From a checkpoint of a small image captioner: batches of 256.
Rows from block 2 of the image encoder of a small image captioner, named by matrix and row number. Rows with one number within an expert belong to one neuron, the router's apart. Each number is 128 + 32 x the weight over its row's rms, rounded and kept within 0 to 255. All counts start at 0. After the name is the row's rms in percent of the matrix's.
Before each expert's rows are labels from the 100 images, of 14848, where the router gives the expert most weight on average: "peak on" is the class under the peak. Only what is clearly more common there than usual is listed. The data: simulated grey scan slices of phantoms with and without marks.
# router: router (encoder.blocks.2.mlp.router.weight, 8x192, trained with AdamW), inputs 48-95
# gate: expert gate (encoder.blocks.2.mlp.gate, 8x96x192), inputs 48-95
# up: expert up (encoder.blocks.2.mlp.up, 8x96x192), inputs 48-95
# down: expert down (encoder.blocks.2.mlp.down, 8x192x96, transposed), outputs 48-95

# expert 4
peak on: air
router.4 083 [ 91 170  96 153 120  85 102 142 168  51 103 131 103  61 127 110 138 120 109  93 178 158  80 119 156 169 103 169 109 122  96 127 114 102 169 139 111 105 182  82  73 171 178 151 184 144  95 100]
gate.0 099 [181  91 142 116 169 146 136  82  72 185 129 113 117 124 150 132 157 144 124 125 144 112 125 128  91 114 158 106 149  57 173  68  49 137 192 132 134 130 117  97 105 125 125 108 121 103 155 104]
up.0 098 [137 171 114 137 149 157 111 103 163 137 185 123 120  94 168 113 105 138 100 136  85 167 182 173 178 169 123 124 101 128 133 107 130 136 126  95 151 115 125  87  86 116 135 118  86 109 175 108]
down.0 095 [ 92 122  95 154 156 106  77 116 140 183 158  87 137 127 156 144 145  43 101 112  96 114 156 144 151 129 125 106 120 113 192 117 150 147 130 127 100 107 192 109 144 104 162 169 142  75 112  95]
gate.1 105 [129 103 118 163 149 137 100 141 130 146 132 160 145 118  98  71 165 152 203 101  99 124 100 138 195 124 124  50 132 120  75  70 149 104  85 144 150 117  89 141 201  67 131 120 150 157 166 119]
up.1 106 [107 136 109 115 130 145 120  98  70 182 143 139 152 172  97 103 140 110 132 128 121  90 144 179 140 115 114 119 115 134 168  92 128 190  88 135 106  78  93 124 117 117 145 106 127 158 168 116]
down.1 105 [ 91 146 141  78 133 120 120 139 151 142 157 112 117 201 138  77 154 153 104 129  97 201 105  89 124 112 112 152 126 128 163 139 111 125 104 128 152 141 131  82 119 173 147 120 158 102 112 147]
gate.2 103 [189  91 188 155  98 194 133  77 101 177 115 142 134 108 155 146 130 166 122  90 111 155 126 124 139 104 132 115 138 100  82 118 128 164 132  86 145 115 119  45 160 149 104  89  72 155 176  79]
up.2 102 [120  86 153 121  61 117 185  99 126 139 131  63 135 121  97  60 117 174 117  73 150 148  90 171 165  89 141 111 135 119 130 141 150 171 214 128 122 139  74 109 139 141 130 135 142  93 109 152]
down.2 105 [ 99 179  99 152 129  88 147 144 165 105 124 124 137 106 117 117 167 168 129  94 113 146  83 122 151 130 105 129 144 154  69 119  96 133 155 111 142 112  56 214 104 110 192  96 103 165 119 117]
gate.3 101 [153 166 169  84 144 186  94  88  89 140 164 136 106 135 147 148 139 126  87 177 155 202 177 120  97  80 126 106 188  90 166 170 132 101 148 123 158  68 128 136 144 140 146 109 160 115  99 160]
up.3 094 [153 121 135 142 101  58  76 111  85 116 176 141 133 120 109 132 105 132  96 190 169  81 125  93 149 188  94  79  94  70 122 133 147 134 169 196 153 139 115 109 139 176 168 102 140 175 144 163]
down.3 099 [ 69 182  78 122 133  71 137  81 162 171 127 170 144 106 162 112 145 133 121 160 127 150 112 128 126  57 104  99  93 106 147 146 140 174 132 154 114 164  96 174  85 126 109  96 149 120 153 133]
gate.4 102 [ 42 169 144  95 143 122 163 148 144  98 118 174  71 150 164 128 114  89 144 109 112 113  90 129 108 112 188 131 173 146 135  90 129 120 102  81  86 147 128  85 146 110 105 135 137 133 141  98]
up.4 109 [161 169 185  99 145 102  70 161 127 115 176 146 178 119 106 155 191 120 153 111 196  93 115 152 121 129 161 125 121 160 146 155 106 111  79 115 130 114 115  94 140 177  95  97  97 183 132  90]
down.4 102 [110  32 180 141 149 134 142 154 161 209 127 133 146 133 103 132 109 125 108 114 153 124  77 123 157 150 103 122 151  59 124 119 134  94 103 149 141 125  89  92  90  91 118 168 136  88 157 178]
gate.5 101 [ 77 129 106 154 128 123 132 111 120 161 147 156 130 127 155 174 113 155 161 130 167  87  82 115 165 104 135 162  75 102 118 123 138 109 120  98 119  92 143 172  75 112 127 180 143 126 129 126]
up.5 094 [137  77 151  95  63 134  95  97 148  92 145 135 194 150 124 165  99  81  66  97 124 106 132 168 117 101  95  81  75 123 139 184 153  99 156 142  85 129 101 196 159 152 154 131  84 192 109 145]
down.5 107 [185 129 133 129 159 130 174 161 182  90 121 131 151 146 137 108 118 162 114 148 102 144 114 142 100 124 129 110 107 121 109 121 175 152 128 187 118 170 124 112  97 101  91 133 182 163  66 128]
gate.6 101 [127 132 115 123 119 147 149 102 178 123 102 168 129  84 128 140 107 161 134  84 107  99 164 101 159 134 178 107  97 193 187  67  84 134 161 130 128  36  68 145 175 183 180  94 164  91 110 141]
up.6 093 [127  73 111  62  74 164  91 122  99 106 102  95  92 130 123  72 149 176 113 113 109 153 150 142 104 147 166  45 144  93 147  88  75 114 139 180 127  80 188 123 104 124  62 161 100 115 124 110]
down.6 092 [146 182  66  76 135 165 126 138 135  93 168 156 107 132 137 138 104 165 128 161 107 111 163 111  77 116 134 140 155  99 127 113 110 138 121  92 132  80  51 152 120 157  99 148 132 138 135  75]
gate.7 100 [ 98 109 150 119 102 104 135  78  63 110 149 115 152 132 105  67 136 165 133  97 140  78  65 169 114 114 219 142 149 116 110 131 103 159 157  99  60 111 117  97 121 110  78 130 119 138 105 148]
up.7 106 [143 127 121 120 149 136  99 166 161 106 143  75 112  82  94  97 168 126 120 103  81 113 122 187 157 120 137 167  81 118 105 153 142 125  20 149  94 119 157 155 113  76 139 130  70 155  56 114]
down.7 110 [ 96 152 163 155 128 140 119 198 116 138  86 191 188  77  83  51  63 153 140 129 152 100 165 132  43 135 110 149 131 149 179 127 108 163 134 159  68 108  73 124  88 139 167 166  67  83 129 125]
gate.8 111 [148 188 141 153  88 159 164 151 113 118 136 114 140 145 104 114 156 135 142 109 163 102 100  74 126 119  80  92 146  72  67 134 106  99  85 120  79 122 166  85 175 160  96 182 148  85 141 138]
up.8 106 [118 117 130 111 125  98 104 123 110  82  97 179  96 140 125 144 109 171 124 118 148 174 149 109 145  91 122 137 101  90 103  93 122  99 128 139 113 105 163  67 119 132 115 133 100  95 136 168]
down.8 090 [133 139 109 131 135 114 151 187 178  91 142 123 133 109 111 130 123 164  38 174  95 115 162 140 174  83 173 135 144 131 141  81 175  92  77 130 121 158 119 133 171 154  75 115 119 124 163 102]
gate.9 099 [133 190 123  99 149 132 156 164  46 134 131 147 136 111 130 136 156 177 117 141 138 114 141 116 124 152 154 148 120 157 129  81 148 164 114 137 156 151 156 117 167 100 125 177 119 136  98  92]
up.9 104 [124 131 128 166 165 110  56 150 128  97  85  80  63 165  79 129 132 134  75  89  81 115 165 114  82 131 169 145 146 134 120 140  75 147 114 159 119 147 154 173 132 172 156 159 158 166 110 111]
down.9 094 [137 122 167 166 124 136 170 124 173 107 123 165 145 153 132 125 134  64 122 118 107  83 152  71 140  62 120 124 112 123  52 136 136  70 160 115  83 116 133 103 146 152 117 137  77 126 160 108]
gate.10 107 [181  80 187 175 115 126 170 111 165 130 182  79 151  87 127  83 131  97 119 127 107 155 129 140 144 153 124 171 112 106 165 157  76 169 126 128 113  99  37 129  63 116 144  72  92  81  65 145]
up.10 098 [118 121 140 119 185  91 110 119  71 132 136 118 158 139  78  99 127 159  80 143 121 175  89 166 132  99 153 155  63 197 115 137  84 171 123  56 190 125 145 199 122 123  81 120 154 141 159 119]
down.10 096 [165  67 164 173 130 124 104 133 118 133 122 132 127 115 162 111 108  81 154 141 182 155 166  74 168  89 173  60 106 133 102 145 149 107 115 105 136 128 126 129 148 155 130 139 127 142 135 128]
gate.11 097 [127 178 108 129 134 130 176 124 152 170  66 111 141 128 172 138 115  98 116 116 194  97 150 150 168  96 216 159 175 120  79 145 117 126 110 103  95  90 109  74 173 141 118 102 169 108 158 106]
up.11 092 [ 73 151  81 102 136 180 131 100  99  84 110 185  98 142 108  97 143 154  89 111 174 130  71 114 153 119 125 166 201 145 137 112 120  99 105 130 143 104  96 143 134 141 158 185 137  74 176 125]
down.11 109 [111 146 186 117 131 149 163 105 128 165 148 162 175  93 134  90 139  95 112 151 138 183  93 119  89 129 155 146 134 153 116  77 140 190 173 185 121 139  76 151 119 144 118 128 135 174 126  87]
gate.12 099 [132 196  73 100 160 146 100 104 107 158 138 113 112  86 166 164  32 132 129 165 178 129  76 124 162 199 184  83 151 151 148 114 138  99 143 153 185 134 137 154 147 119 122 130 141  78 101 128]
up.12 102 [135 124 111 170 109 110 149 195 166  91 164 161 162 109 129 159 147  82 100 126 115 100 151 135 132  82 103 177 134 179 130 106 139  99 115 164 117 140 158 206 138 123 116 130  96 134 157 176]
down.12 095 [100 135 113 121 119  61 141 175 161 131 122 111 164 154 106 144 102 151 202 133 151 185  86  65 143 155 126 135 111 121 120 105 188 187 158 140  92 133 121 137 106 201 163 102 132 122 168 131]
gate.13 096 [106 157 135 115 134 104 130 113 113 119 118  96 122 148 109 104 123 145 159 185 189 141 125 126 191 130 146 131 129  91 111 126 135 127 160 139 156  92 221 101 121 105  96 169 193 137 114 126]
up.13 098 [193  69 123 109 113  48  97 103 127 133 109  81  98  97 101 159 132 130 135 135 123 120 131 151 190  65 185 152 148 147 108 133 179 136 168 130 160  96  87 138 109 179 100 146  91 128 177 159]
down.13 099 [119  94 162 117 129 124  83 147 110 148 103  90 110 128 117 127 152 164 139 158 153  83 122 179 171 178 134 113 164 101 100  54 125  35 124 101 121 112  79 167 151 104 115 129 116 115  69 144]

# expert 1
peak on: soft tissue
router.1 097 [136 124 114  87 148 197 132 135 108 134 203 145 132 173 160 111 179  71 108 122 179 158 120 114 151 115 108 108  47 107  91 132 148 129 139 161  92 117 172 134 147 108 176 125 166 126  92 107]
gate.0 109 [144 114 111 182 144 108 135 182 118 106 174 186 152 165  90 114 119 117  78 102 153 136 176  79 166 165 170  90 131 119  52 129 130 145  75 105  97  56 105 155 151 110 109 178 159 111 151 181]
up.0 098 [ 77  72  73 118 111  74 135 121 172  57 162 139 159 118  89  97 136 163 152 166 156 185  60 155  76 142  61 107  92 135 136 103 146 136 126 154 103 135 117 157 111 141 110 150 165 118 159 115]
down.0 100 [ 59  65 101 111 145 167 131 166 141 154 175 185 144 106  84  58  76 135 137  97 176 191  65 123 115 149 139  83 163 131 136 138 118 122 152 161  93 102  78 136  87 173 120 129 125 158 141 161]
gate.1 099 [141 111 113 133 130 159 112 142  94  94 125 113 116 203 133 114 109 164  93 163 138 124 115 127 134 142  69 107  97 104 154 144 162 143  96 111  65 119 105 191 114 153 147 145 107 178 172 119]
up.1 095 [ 48 109 105 147  84  63  93 113 116 149 132 127 108  47 193 166 168 153  47  91  91 126 162  74  90 164 110 152 109 194 147 185 181 166 126 227 112 147 133 113 132  93 132  98 101 148 138 134]
down.1 098 [109 134 145  89 125 156 108 183 174 107 143 126 152  97 117  97 169 107 135 134 117 225 165 119  98 106 119 143 157 141 101 127 123 158  99 131 164 105 104 117 121 191 150 113 119 156 103 128]
gate.2 094 [118 136 123  92 118 123 183 111  53 157 200 146 132 161 113 123 143 187 150 157 145 155 119 151 182 125 115 187 165 147 123 141 148 174 117  91 142  86 153  56 130 166 109 173  97 106 174 152]
up.2 099 [ 98 108 159 140 142 145 157  87 122 103 105  97 128 120  69  98 133 205  81 139  97  86 160 165 134 106 144 115 120 139 121 104 125 115 113 154 118 136 159 121 132  89 168 155 114 188  95  97]
down.2 100 [148  90  94  98 178 129 123 187  82 135 134 184 179 107 120  84 106 168 112  55 133 107 115 113 114  77 125 138 108  96 101 141 123 144 137 157 113  78 178 151  64 154 118 128 149 117 191 111]
gate.3 098 [ 59 128 139 103 160 145 113 129  95 155  80 138 132 165 154 121 180  58 150 105 110 122 114 150 139 122 180  90  77 107 126 128 147 177  87 112  73 178 147  94  66 129 146 120 130 174 143 151]
up.3 103 [126 165 213 126 154 120 171 173 101 153  99 145 106 112 128 160 128 112 122 110  81 116 118 137  91 177 143 144 184 185 101 188 111  89 165 111 104 133 150 127 131 114  86 119 128 108 127  94]
down.3 097 [183 114  63  91 120 144 100 130  87 161 176 109 157 200 134 144 123 137  92 103 128 150  62 107 144 143 160  74 126 145 160 112 159 149 134 128 145 166 159 119 156 135 112 176 144 154  78 131]
gate.4 094 [ 82 125 113 105  94 100 147 135 154 133 130  86 159 137 110 117 163 155 176 140 150 110  95 157 170 150  91 114 170  67  59 166  65 189  78 183 131 162  87  49  76 127  63 150 105  89 138  99]
up.4 101 [ 97 154 133 165 103 130 102  69 128 154 144 158 168 120 145  78 137 111 134 136 137 101 140 192  99 142 137 173 170 143 116 118 146 152 127 131  78 144 133 149 153 115 119  96 168 136 121 149]
down.4 098 [122  98  75 161 125 114 186 128 124 142 177 153  92 122 150 116  76 104 110 148  83 185  62 138 161 142 148 158 139 114 194 104  86 137 107 161  85 120 117 136 103 117 145  81 117  99 159 144]
gate.5 084 [ 66  76 101 111 125 101 184 114 150 140 145 143 146 206  92 109 148 169 100  87 124 148 119  89 170 125 102 107  88 159 119  52 139  59 114 124  92 174  99 110 184 113 136 119  81 154 150 158]
up.5 097 [149 120 130 174 147 123 114 138 116 109 140 111 143  98 182  89 137 134  77  98  98 111  97 133  78 139 128 109  99 143 153  77 101 161 157 129 191 156 108 105 108 165 122 124 147 143  88 154]
down.5 101 [146 131  90 138 126 112 112 122 128 127 164 148 139 145 163  99 156 138 122 155  94  93  88 130 189 110 146 116 191  93  93  44  81 142  95 120 152  94 149 103 148 155 132 141 132 158 175  89]
gate.6 098 [121 147  59 104 150  80 175 133 154 113 112 162 109 134 149 149 124 150  86 163 143 111 142 148 134 112  78 125 133 154 119  33 112 146 152 156 128 121 152  84 114  99 100 137 123 121 105 123]
up.6 101 [123 188  89 108  93 207  86  62 123 185 107 118 125 105 164 120 173  96 123 133 102 138 119  84 117 127 116 195 158  98 140  80  97 166 124 101 161  94  87 164 173  53  86 122  96 136 127 103]
down.6 104 [151 117 112 100 119  86  92  54  98 156 143  56  72  69  89 150 111 133 151 136 133 180 132  86 127 132 117 143  96 161  76 125 112 132 136 118 113 132  97 135 122 124 137 107 119 152 135  88]
gate.7 097 [147 159 171 109 115 208 146 101 134 113  88 154 104 114  87  88 149 108 101 138 168 108 150 123  92 110  94 135 119 171 161 165 123  90 195 157 170 142  35  97  61 138 163 132 140 123 150 105]
up.7 107 [130 105 167 143 111 171  92 146 106 129 131 114 165  98  99 110 168  93 188 120  83 218 114 136 147 111 125 120 135 152 170 114 103 130 141 194 141 126 132 110  95 140  75 145  73 202  93 120]
down.7 093 [ 97 132  74 171  79 200 139 150  52 136 162 139 153 153 124 114  93 155 109  96  58 215 103 112 128 166 171 113 126 129 167  85 141 131 128  89 154 115 143 126  75 138 134 120 135 194 107 130]
gate.8 099 [121  93 124 130 114 153  85 133 122  39 118 155 121 127 135  95 118 169 106 151  76 154 102 114 116 158 194 142 143 166  94 158 140 127 165 114 111 137 152 125 119  93 153 173 146  98 175 126]
up.8 108 [108  95 140 172  70 148 188 119 198  65 137  51 142 152 188 128 100 181 143 127 159 104 114 113 113 118  81 122  64 117 131 129  91 159  95  95 111 106 167 149  83  87  68 185  96  67  61 113]
down.8 098 [163 159 110 136 103  78 156 146 166 116 107 174 161 131  65 164 155 146 142 111 147  93 115 127 148  90 139 160 116 142 112 165 137 128 167 119 180 116 146 157 156 184  82 103 153 166 185 117]
gate.9 100 [127 125 135 145 141 132 139  95 142 139  98 102 110  94 112 141 140  77 104 202  78 116 149 123 153  79 185 200 137 156  89  87 124 168 112 151  73 123 136  87 152 136 138 141 147 150 153  92]
up.9 091 [101 142 187  79 115 112 205 160 113  83  68 113 117 148  99 111  71 105 101 115  84 148 151  86 144  60 117 115 159  61 114 141  97 109  50 110  88 133 140 103 111 102 208 117 126  92 183  85]
down.9 095 [160  75 118 109  81 158 129 111 158 100 143 136 175 115 164  92 141  89  97 132 142 131 122  82  86 141  77 177 128 115 128 115 117 101 117 116  75 132 141 103 106  76 170 122 119 122  91 121]
gate.10 097 [114  78 132 165  92 124 137  83 107 137 114  90  95  94 136 164 186  50 129 102 170 175 148 150 135 100 147 119 155 103  54  83  74  59 120 157 135  81 174 109 108 168 138 116  92 122  82  81]
up.10 101 [132 140 124 143 126 131 107 167 115  92 134 136  75  83 130 123 148  76 105 125 136 100 134  90  76 156 138 141 158  86 150 130 136 159 120 175 123 172  89  88 144 137 156 217 133 150  90 135]
down.10 093 [162 158  85  67 126 162 151  94 123 119 126 143 129 102 112 148 149 116 160  88 103 151 137 121 198  94  97 116 101 102 128  88 132 136 112 158 105 112  62 166 147 152 207 135 128  72  70 182]
gate.11 101 [ 73  98 149 160 135 139 189 151 108 166 133  79 119 174  95 101 126 123 100 124 147 158 172 111  71 143 128 118  93 125 148 144 178 117  75  45  95 155 118 101 188 147 116 174 128 146 176  83]
up.11 102 [103 161 132 131 111  93 175 102  77 150 130 158  93 140 129 149 138 153 147 101 145 175  59 174 110 144 193 112 122 104 170  65 117  83 124 112 133 130  96 110  95 187  77 137 147  89 151 185]
down.11 099 [119 127 109 124  90 126 133 232  56 143 106 110  87 115 138 123 112  66 143 106 196 114 166 113 129 157 107  77 130 136 116  98 127 144 122 179 160 155 134 108 119 166 126  82 155 132 130  87]
gate.12 102 [171 138  93 182 117 101 163 151 108 146 132 177 163 183 115 128 104 102 155 145  87 136 102 135 131 112 117  79 121 186 131 159 102 134 141 157 156 172 119  63 107 144 144 102 159 173 112 175]
up.12 101 [142  92 122 154 124  72 125 139 129 175 105 104 124 144 147 123 155 203 105 133 122 110 149 114 105 113 164 175 126 159 134 145  80 123 143 130 131  92 140 132 191 115 138 150 161 174 171 132]
down.12 097 [103 120 173  79 190 149  99 180 143 112 124 144 144 154 152  89 140 123 123 131 143 130  85 127 109 144 160 179 114 136 130  74 126 153 164 155 148  65 107  89 100 146 148 149 142 100 115  62]
gate.13 104 [142 185 158  83 240 154 104 160  80 203 161  96 101 127 178 157 144 162 126  88 148 150 164 153 123 121 125 123  91 122 119 123 130 139  92 102 132 153 119 123 162 119 130 113  83  65 103  58]
up.13 096 [179  80 167  84 186 188 126 103  66 134  99 143 112 114 129  69 132 156 123 118  91 178 103 142  98 108  63  86 116 128 150 146 132 145 152 117 121 150 138  91  60 141  88 124 131 126 158 126]
down.13 104 [136 121 141 146 149 136 123 111 171 138 161 194 168 134 199 160 121 134 121 109 106 200 138 144 102 147 152 147  53 177  82 192 141 116  75 166 136 122 139 128 163 154 106 182 139 109 134 155]

# expert 6
peak on: air
router.6 095 [128  92 147  80 180 144 131 146 107 151 126  83  77 131 109 169  92 155  87 105 169 117 115 127 142 144 130 134  93 110  95 186 125  97  53 105  66 132 149 136  76 125 135 119 142 168  92  99]
gate.20 105 [ 80 174 161 117 111 115 128  93  69 157 109 136 114 144 200 116 127  61 122  61 134 144  85 113 109 111 152 103 133 128 118  72 141  87 115  77 154  86 145 134 142 103 159 115 118 132 137 160]
up.20 103 [128 152 103 133 127 103 120 123  87 100  85  84 181 154 124 125 132 124 110 135  73 131 155 171  75 139  91 104 107  82 154 119 146  69  79 154 108  84 130  70 145  57  93 113 139 125  78 109]
down.20 100 [156 127 125 121 109  73 148 115 142 154 120 140 117 130  71 137 136 113 112 173 120 145  94 123 181 143 119 134 103 138  96  60 148 152 105 172 118 127 123 131  86 148  39  62 145  96 175  98]
gate.21 096 [122 124 142 101 128 113 152  44 147 103 132  81 155 127  97 113 194 167  61  94 145 159 188  66 103 148 130  85  80  88 118  97 103 106  81  76 142 151 143 116 101 167 136 114  97  98  83 147]
up.21 103 [155 159 177 130  68  75  89 118 165 151 123 136 164 102 155 143 143 128 113 116 150 177 122 133 191 135 149  98 134 137  85 142 163 152 108 134 157  84  81 129 120 130 122 186  98 113 148 108]
down.21 109 [ 57 169  94 169  99 138 164 154 193 164 122 174 142 134 161  98 163 148 146 163 148 127 149 158 136  90 110  90 112 178  80 186  93 130 155 119 162  98 149 180  82 172 129 123 155  88 123 102]
gate.22 101 [131 135  89  98 131 134 123 136  85 128  65 140 114 136 104 127 183 114  92 110  55 151 189 173 124  95  83 139 134 128 127 172 133 137 123 148 121 171 101  72 100 158  61 100 122 121  88 168]
up.22 101 [160 117  85 129 184 197 165 138 163 142 225 121 140  73 206  97 197 135 147 193 142 132 173  56 140 139 113  90 127 147 157 134 132 138 165 146 198 134 113 102 134 152 106 121 156  81 127 107]
down.22 107 [177 166 172 103 162 155 161  85  99 146 140 168 113 184  78  67 146 130 178 164 129 161 118  99 105 127 141 146 189 139  99 146 136 124 137  84 146 156 153 159 133 128 194 143 127 157 155 113]
gate.23 095 [134 140 101 151  53 154 123 123 126 181  72 175 147 121 141 124 171 137 163 128 142 161 120 113  85 122 130 150 113 158  73 122 130 112 155 105 128 178 111 134 178 128 124 106 154  95 127  53]
up.23 099 [131 182 139 161  75 161 149 130  68 107 124  81  84 147 137 180 133 155 117 121  62 104  88 112 127 113 119 134 139  97 118 100  90 102 147 177 148 161 143 116 170 117 125 122  93 131 156 124]
down.23 106 [122 119 169 132  34  62  92 143 163 137 161 151 108 141 124 104 126 130  94 134 152  75  85 130 165 126 159 104 120  97 106 125  77 140 107 162  76 119 162  65 113 150 103 155 120 194 148  84]
gate.24 095 [ 82 101 121 111 139 141 167 135 130  78 125 109 111  96 112 130  91 182 124  90  80 134 147 128 117 172 166 130 144 128 167  68 112 127 135 117 124 120 123 119 125 100 117 150 155 167 165 194]
up.24 106 [150 105 134 136 103 148 113 102  97  82 189 141 157  87 156 172 111  58 162 150 144 159 119 144 165 176  53 112 105 152 133  94 145 110 160 126  52  88 133 119 109  91 137 117  58 100 118 111]
down.24 108 [140 153 121 148 132 111 165 112  86  90  93  99 171 143 133 160 139 166 190 130 107 175 104 140 109 149 122 145  96 154 165 185 111 163 146  92 161 114 123 159 155 100 149 176 175  64 112 179]
gate.25 107 [108 138 158 112  94 109 114 130 103 165 161  58 145 161 126 110 117  88 155 114 173  67 104 130 184 214 173 123 193  45 118 188 100 108 192 136  86  86  72  71 142 156 140  72 129 111 110 132]
up.25 091 [152 174 188 115  63 122 101 191 105  76 157 121 131 127 168 155 105 113  64 137 134 153 113 115  62 176 131 109  97  99 145  80 109 157 110  99  63 142 128 136 143 153 106 133 111  90 108 130]
down.25 093 [176 126 134 100 133 150  88 149 137 115 127 154 133 139 156 120 123 184 100 151  96 128 178 162  93 162 101 166  70 148  60 125  95 115 133 124 122 127 120 153 147 176 128 103 124 169 158 107]
gate.26 094 [101 160  94 129 104 131 109 134 138 103 110 183 112 157  65 104 125 110 154 128 169 171  81 145  89 177 119 138 116 123 135  99 160 141 116 133 101 163 151 144  76 157 131 191  65  64 143 155]
up.26 098 [182  89 152 156 128  90 143 117 187 112 111 148 139 147 118 115 116 112 159  88 102 133 130 107 140 148 140 205 150 155 141  82  33 107 107 157 118 141 171 148 149 124 100 127 118 139 132 117]
down.26 096 [ 95 124 131  84  74 142  95 105 136 150  86 148  87 134  96 169 137 169 148  92 150 157 122 136  50 146 142 186  86 118  70 131 152 123 156  73 190  88  84 165 149  80 126 121 156  67 158 183]
gate.27 096 [135 150  80  97  93  76 135 108 102 113 114 166 162 116 138 115 119 117 118 123 128 137 108 135 122 106  93 117  74 128  99 159 133 136 130  50 164 101 186 167 164 137  77 174 187  75 189 104]
up.27 094 [ 94 110 164 144 173 143  97 205 130 104 122  86  85 149 133 120  85 176 166 154 178 114  82 145  84  99 112  89 133 117 113  57  79 182 155  94 223 120 152 150 138  52 173 153 129 130 185 156]
down.27 106 [136 105 157 151  89 163  94 120 112  99 123 195 191 143 133 106 193 145  89  73  86 111  78 195 183  90 144 124  79 136 139  77 138 124 132 172 145 149 120 176 136 147  43 121 122 125  88 107]
gate.28 099 [121  79 133 165 102 132 178 138 117  91 153 121  93 172 105 120 186 176 127 126 195 103 148 174  68 125 128 139 113 144  51 134  84 128 140 126  66 115  79 134 171 116 124  65  68 105 144 168]
up.28 101 [152  94 100  88 129 121 139 141 175 152  96 121 123 146  86 114 153 122 144 212 100 128 105 183 100 138 123 167 126 169 126 171 151  65 113 102 110  97 157 151 180 176  94 118 120 108 100 114]
down.28 102 [128  71 110  90  80 207 157  94 117 120 118 133 110  96 183 121 121 114 103 133 160 134 101  99 146 114 124  55 138 173 208 153 122 138 129  98 238 103 176 137 144 162 159 160 160 107 127  73]
gate.29 103 [134  78 119  57 105 151 118 136 182 146 150 103 141 155 153 160 127 179 100  87 196 125 101  89 120 114 114  85 160 164  87 105 103 143 114 139 139 138 136  98 186 116 133 155 165 128  88 112]
up.29 097 [152 147 104 108 191 105 168  88 120  55  97 136 126 132  85 176 160  81 161 136 119  95  96 122 147 162 121  77 109 118 130  66  70 109  93 123  97 119 135 144 122 120  37 114 169 137 191 157]
down.29 100 [150 122 116 119 112  96 131 127 125  91 150 142 122 157  67 153 166  91 188 122 135 122 142 136 127 156 166 190 157 119  89 113 173 155 100 139 119 162 230 116  72 177 116 146 101  97 150 128]
gate.30 104 [163 134 164 135  85 140 186  94 147 136 166 189  76  91 147 190  80 142 120 139 111  95 140  92  99 114 163 110 137 109 104 105 130 102 188  88 133 103  72 144 139  49  91 119 111 103 119  75]
up.30 103 [107 139  61 175 157 159  93 125  98 181  96 115  81 153  92 164  65 155 169 129  85 150 132  61 164 127  98 114 145 131  96 119 153 154 192 145 136 122 140  82 163 154 138  54 109 197 125 135]
down.30 101 [105 209  94  87 124 186  99 176 120  86 159 160 182 148 153 132 145 146 101 155 152 179 183 121 114  87 179 106 167  54 134 152 124 145 116 151 101 117 182 108 166 103 158 122 144 129  75 161]
gate.31 112 [ 77 117 119 188 167 118  93 143  81 165  88 171 102  68  95 156 152  78 200 112 188  95  90 154 130 133 136  99 155  89 142 170 144 108  52 133 176 157 144 101 176  99 195 150 128 157 148 180]
up.31 098 [110 156 111 126  75 164 189  90 168 149  77 152 157 137 143 111 140 156 102 119 137  81 116 101 159 156 140 134 112 170 176 139 117 100 119  70 103 171 126 138 137  92 191 125 100 128  86  93]
down.31 096 [158  73 164 128 144 150 164 147 146 150 103 177  96 137 112 129 165 156 136 119 116 147 113 200 153 176 148 133  93  93  92 149 185 121 172 119  89 137 136 152 103 110 129 143 158 112 195 181]
gate.32 101 [178 140 122 129 100 185 190  94 156 122 139 107 152 109  75 125  82 111 148 136 121 113 175 204 149 113 220 101 125 117 109  82 113  72 193 117 120 123 162 175 140 136 169 169 157 103 118 118]
up.32 105 [100 135 151 103 138 120 141 136 119 145 124 112 127 157 183 109 172 115 122  68  72  54 168  89  98 156  91 151 145  94 127 126 117 146 160 133  93 135 128 189  63 133 144 113 175  73  80 166]
down.32 099 [161 180 105 121  73 120  78 143 135 110 179 150 121 147 120 189 111 155 183 193 117 127  88 209  69 104  67  81 102 108  83 122 168 139 103 148 129 118 114 119 117 122  97 147  30 104 144 158]
gate.33 099 [132 125 135 149 130 140 110 121 116 106 124 149  79 185 182 156 154  92 116 157 121 143  66 134  69 147  68 102 115 129 155 181  97 118 119 164 196 134  70  99 117 210 134 168 142 128 115  98]
up.33 106 [146 144  94  85 151 118 176 158 126 155 143  74 147 161 124  97  83 187 140  98  84 142 185 213 151 134 120  97 107 163  94 115  80 108 112  84 133 143 215 151 164 138 166  76 107 109 118 138]
down.33 100 [135  95  89 204 129 149 147 122  94 120 173 155 120 184 134 115 130  94 150 129 173 145 166  74 156 115 173 122 119 136 192  71 101 155 117 137 101 142 139 194 143 112 175  96 128  71 169  38]